Rows from block 8 of a small image classifier, named by matrix and row number. Rows with one number belong to one neuron. Each number is 128 + 24 x the weight over its row's rms, rounded and kept within 0 to 255. All counts start at 0. Numbers have three digits each.
After each neuron's rows are labels from the 100 images, of 14848, where the neuron reaches its highest value: "top examples" is what is common among them; "lies over" is the class under the peak. Only what is clearly more common there than usual is listed. The data: rendered made-up planets. In brackets: how many of the 100.
# fc1: MLP up (model.blocks.8.mlp.fc1.weight, 384x96), inputs 0-47
# fc2: MLP down (model.blocks.8.mlp.fc2.weight, 96x384, transposed), outputs 0-47

fc1.203:144107072155107111097155099124122100132094125146145151099121134128147109133183086176145169138164156147111164143129170113128142116135142141154165
fc2.203:161113148140116139138099157130102080130156146121097116108148115136104130090177119095137131133168115100169137125130078090129120124152148126144155
top examples: gibbous (100); moons: three (61)
lies over: planet (91)

fc1.159:185099121147166145092115104117105148072146150141125078117128130102152183109087151130105118141111123119073106121151149100122128164097148116151115
fc2.159:153160113119100127152119125105120112121135159133178124162174130150167089170124113104109173130110116097115105133130105088114158101105154133127148
top examples: rings (63); gibbous (57)
lies over: ring (28)

fc1.332:161081122121145162127114148137065130103110111069165140153102130114175118113142144107108129105120143137139141147158103088126124151135095109123154
fc2.332:154115125076147126107098108146134168139170169140125089151086138147161102142134133124148145119136104098119163160157147138121103141120088141106110
top examples: crescent (100)
lies over: planet (72)

fc1.242:145118139145116126131090115138111157131113103136156161104110146125135113121148098159124135157099158130085144116151119126106137143115139096113162
fc2.242:107142142123154113073187114148118102134135136126073141144131153087126111107147136153133172101115160070141174145136123136082147097113107141114148
top examples: full (87); rings (69)
lies over: planet (53)

fc1.7:129161143143136088083146079123135156089101135099106166146131120119076138129104050099080154141129116124143144099129103155125128115139118135127113
fc2.7:143134114171118139142113189126117133103111122117104120114173121173138136139097153097117089097144142174109114121105103125172146174135119107126123
top examples: gibbous (55)
lies over: planet (48)

fc1.162:175081134172107128099117124144150126140118100131147164132148107143150143131102127131125140150146126122141114128140118129121092128150109124149166
fc2.162:130132131075155151098121172160120112146153176146128125114134110130114132111094087163160140133144138170171182154127164127129090127119089132129165
top examples: crescent (90)
lies over: planet (50)

fc1.329:160102095125128117139117101142130098140128145123126120129110089147083162128092122183073129158101133152104154164166081139128115113118101129106097
fc2.329:141111143137065171090103095147096086146118182112131081150123140130101125145124165073132117154132107139128147124135116112124126128145153156157143
top examples: crescent (100)
lies over: ring (28)

fc1.109:122090150076135137117121140132106144090125156099150144144157144149138128126112096110166126143108134086158162111095117100152105163138145139117156
fc2.109:128145109124173158115175144103104113133163130165142161098111160104122134090097138148083118136109128137137126147121144113160143121126068123104148
top examples: full (89); lava world (66)
lies over: planet (79)

fc1.296:142135098072147143119147109170137141130140117155157110145141085127118128185162143113143110098146104139099105139159088122124135160141141095155117
fc2.296:153112107149150105103128108157130131134098154119075142115103129116151112129141175150117150114114091089127092113146138159124161118107112117120128
top examples: rings (70); gibbous (56); lava world (50)
lies over: planet (73)

fc1.218:167157165131099161208102118082150097158131110143114122150161092122143151117121136154113132120110130156116157139127120127113130113137125085153145
fc2.218:114108129127129127111105125154137121088109097143093164144119117128114142078122143111125091130101108115093105147172081159168114144133126151134136
top examples: gibbous (67)
lies over: planet (88)

fc1.376:110121106164153113116137161130116159145100133137089099177150133152154090113121150101147123120156165075099160105110112146113151131091154088135116
fc2.376:093121145111137113136141127108110153147064082113155110128102149141162179147143115165118123099143105122104125107151133151136104114141100091117186
top examples: gibbous (71)
lies over: planet (51)

fc1.130:175133152149143165152165092130135116123138115099122108180109136135175163136111107113121163094125125109145143140082151158116123190133120147140139
fc2.130:156158125143132174123095111215099169123125109099110076076153115127155134129160145157172138089093110080103131164112117117142143130111122113135127
top examples: gibbous (90)
lies over: planet (70)

fc1.150:156134122147130143124168126111104182110120133134116162124096093139133181144109133111128126150121130157143125160157115104125140158077090135112102
fc2.150:155172119099109106109102114148111100123097145150137127118133116152157128128125130155111124097146133125116147126144154106123117115171117148117133
top examples: crescent (100)
lies over: planet (75)

fc1.348:157162138133188129120112155129090110095127161069095089128138156168136135165134114142100144100121134114119160086126102125087168141138148173136143
fc2.348:130105149149131102129114106118132166134060107147124081180127138130160101173129109113128128076117111169119160144111120144165133134134114128138127
top examples: full (96)
lies over: planet (89)

fc1.76:120096125115130171113169093137163156091132132119152114128110131129135146142119133114146136138120095147139141174098123129132120109125117123128147
fc2.76:140113098118150135098163088121129129124135125125100144120134118132131160129142111194124135120131141125140167082095163145156088181168103105125134
top examples: crescent (100)
lies over: planet (73)

fc1.62:188125142111155102163114107131119166115166083159145142158104119129107097103135097159138140109144089149109157112101117108128162118119132143098094
fc2.62:131123147113131102096130175144163133166112125139102139106150129079137122111108123120151115125092136114106162161109158160145081125168136147145119
top examples: crescent (95)
lies over: planet (63)

fc1.340:135117109119161151110149124124158115130117144170091131106131191115145152150147105124160133104149082122152131113141121131099139140140122106140120
fc2.340:093156123123083132187140119103122095120126141139117136135133104118125120104127113129125158107141109118149162129132113135082132133142140129131124
top examples: rings (99); full (95)
lies over: ring (43)

fc1.324:151134131170076116102128091101139058112109133121133117115084102101121119142146122118110129120123165115117134118115166149153140115130151118164121
fc2.324:139178175126129133145102117117102124158122053142162129138129123137129156138175114130149140143138131122128128156134118088127146114070101107108135
top examples: rings (91); gibbous (67)
lies over: planet (64)

fc1.226:106085137105137121171116092134140111062096119115131148159130131150147146100111135108104102118138136155127187073093114128112121122098143173119077
fc2.226:135101098152122142145141168137114154074085092112105098100132119104161096130117131127110121130081141136115082156100138132189109161154102151157169
top examples: full (86); lava world (77)
lies over: planet (64)

fc1.74:143130116117129167158115127128126109156132111127173168124185134108118136153104137182133108166136136132132083115114105112134079110142104120104180
fc2.74:146140141108132187134107094099151142159132150140152144145115128151101128125111149118148140153131133147149146120169088122118139144112151179130110
top examples: full (79); moons: three (57)
lies over: planet (82)

fc1.178:129101108078101134168117132136100130115138091138109130131174117122101166189162153149101112130133130139096142084138095168158167106129161113111118
fc2.178:102133115153102132109144054108125104128096147153133149123112159106151137136105164122149114137117116114124156181149140171101127145138114140145122
top examples: full (56)
lies over: planet (53)

fc1.304:151135150170122136119100123111114093123100133104116128136120121163140125123135119103132123149137116107146110119126122116150137150122187131167090
fc2.304:086107171133167104115159116133095126137075106139115161152153154171154152139120102118124115109105096107120138117136145140197132120055112133120125
top examples: glowing rim (67); gibbous (51); lava world (42)
lies over: planet (66)

fc1.176:154112144121151119101130132133125097100108147125172160174113116098153145144120096144102115151141132119154104145150063109131150173146080116125112
fc2.176:137140121141086162131094118144121132103128159124114108151173109178164116124130113139166125138135107123148109094125110134131085099157119122107149
top examples: crescent (100)
lies over: planet (74)

fc1.132:148124170131074114148129139101093101123131150134145133093086125140101108134127115149127184128137111148128130114158109095162149141110122146132175
fc2.132:135131127105120127136141105114182165085155102124135118137136166136134125143069180113085130141127115136149129118155122121115152118086102130120158
top examples: rings (71); full (68)
lies over: planet (57)

fc1.142:155104106107135141108124141108074146134151193120143190124157117108117188114145158135148133128140142142106149145148138124124115120123098139077136
fc2.142:119138083114111089202122115133126159127139152124178149098124108124115133073082146150124089113110130128124080113120128099135156154140143132110126
top examples: crescent (91); rings (80)
lies over: ring (39)

fc1.166:110126168125103099175137137137088152119109104141158134112121067111117190118140177177141149120106114112145118117131141153119116136114103095087112
fc2.166:125096134121131130090116159133146161135142104128113155103168148133142122173129130101123091145122133140115111122137113125116165145147122129134105
top examples: gibbous (100)
lies over: planet (69)

fc1.268:134154134149152122078154154145082142099125148150085135125124132125087149093150165140085114168117135134095131144145123131136156132114098157133173
fc2.268:117162130134113125126132145101140136077146134126158156155146125105119075089089153096146134173130156120140108101151113117079121110109117145082160
top examples: rings (76); full (60); lava world (37)
lies over: planet (51)

fc1.273:145106178160102139144138162088161099140142130152180136132172134093138157136106140159092088132129087142129109127147107139101115121153162115154095
fc2.273:115139073088113146113131131126116126103162133143131164156139104111166138142148088151131107125095103142100151121107125154118075121113129098132126
top examples: gibbous (86); rings (73)
lies over: planet (63)

fc1.58:177090151144113111137117159109111139141135146130164153150151137133123145092135155105139175123114128125154180146158078116139122140103087115112107
fc2.58:125114121074168149129099107106110149149146128152149124112128112133107119135115131205141120163110119128115136151143107156092066126171100102140132
top examples: crescent (100)
lies over: planet (87)

fc1.11:141087141106081120107134106121078128119106117114153115126106122147126164145112184117128112117149156127158103151132093127138122143152100168121106
fc2.11:135108140104170183156086095162147152164117138150118170139136105113143134162144145190137096137104105127151125110137135105114109136117089111111153
top examples: crescent (75); lava world (47)
lies over: planet (58)

fc1.121:170110121106099145128108120113153134140142132165095129161080131070138106128141122113135118158132121130110153163130056117129126134118108101113135
fc2.121:144131142139111102114134101118118096156136139112139105141126140131101161146163165121146135123130117110103090117162125173132092148189102128115164
top examples: crescent (100); lava world (45)
lies over: planet (49)

fc1.282:122141125147124148128146129109056174098104116110152174145098109154164171120153153091126170124164131129138133136150083103161135108123070097126102
fc2.282:164144121119144135159101147146126181089102104112122104124129071167145142134120123133157100087104125127096118109136131137121138158151079124078143
top examples: crescent (100); lava world (50)
lies over: planet (65)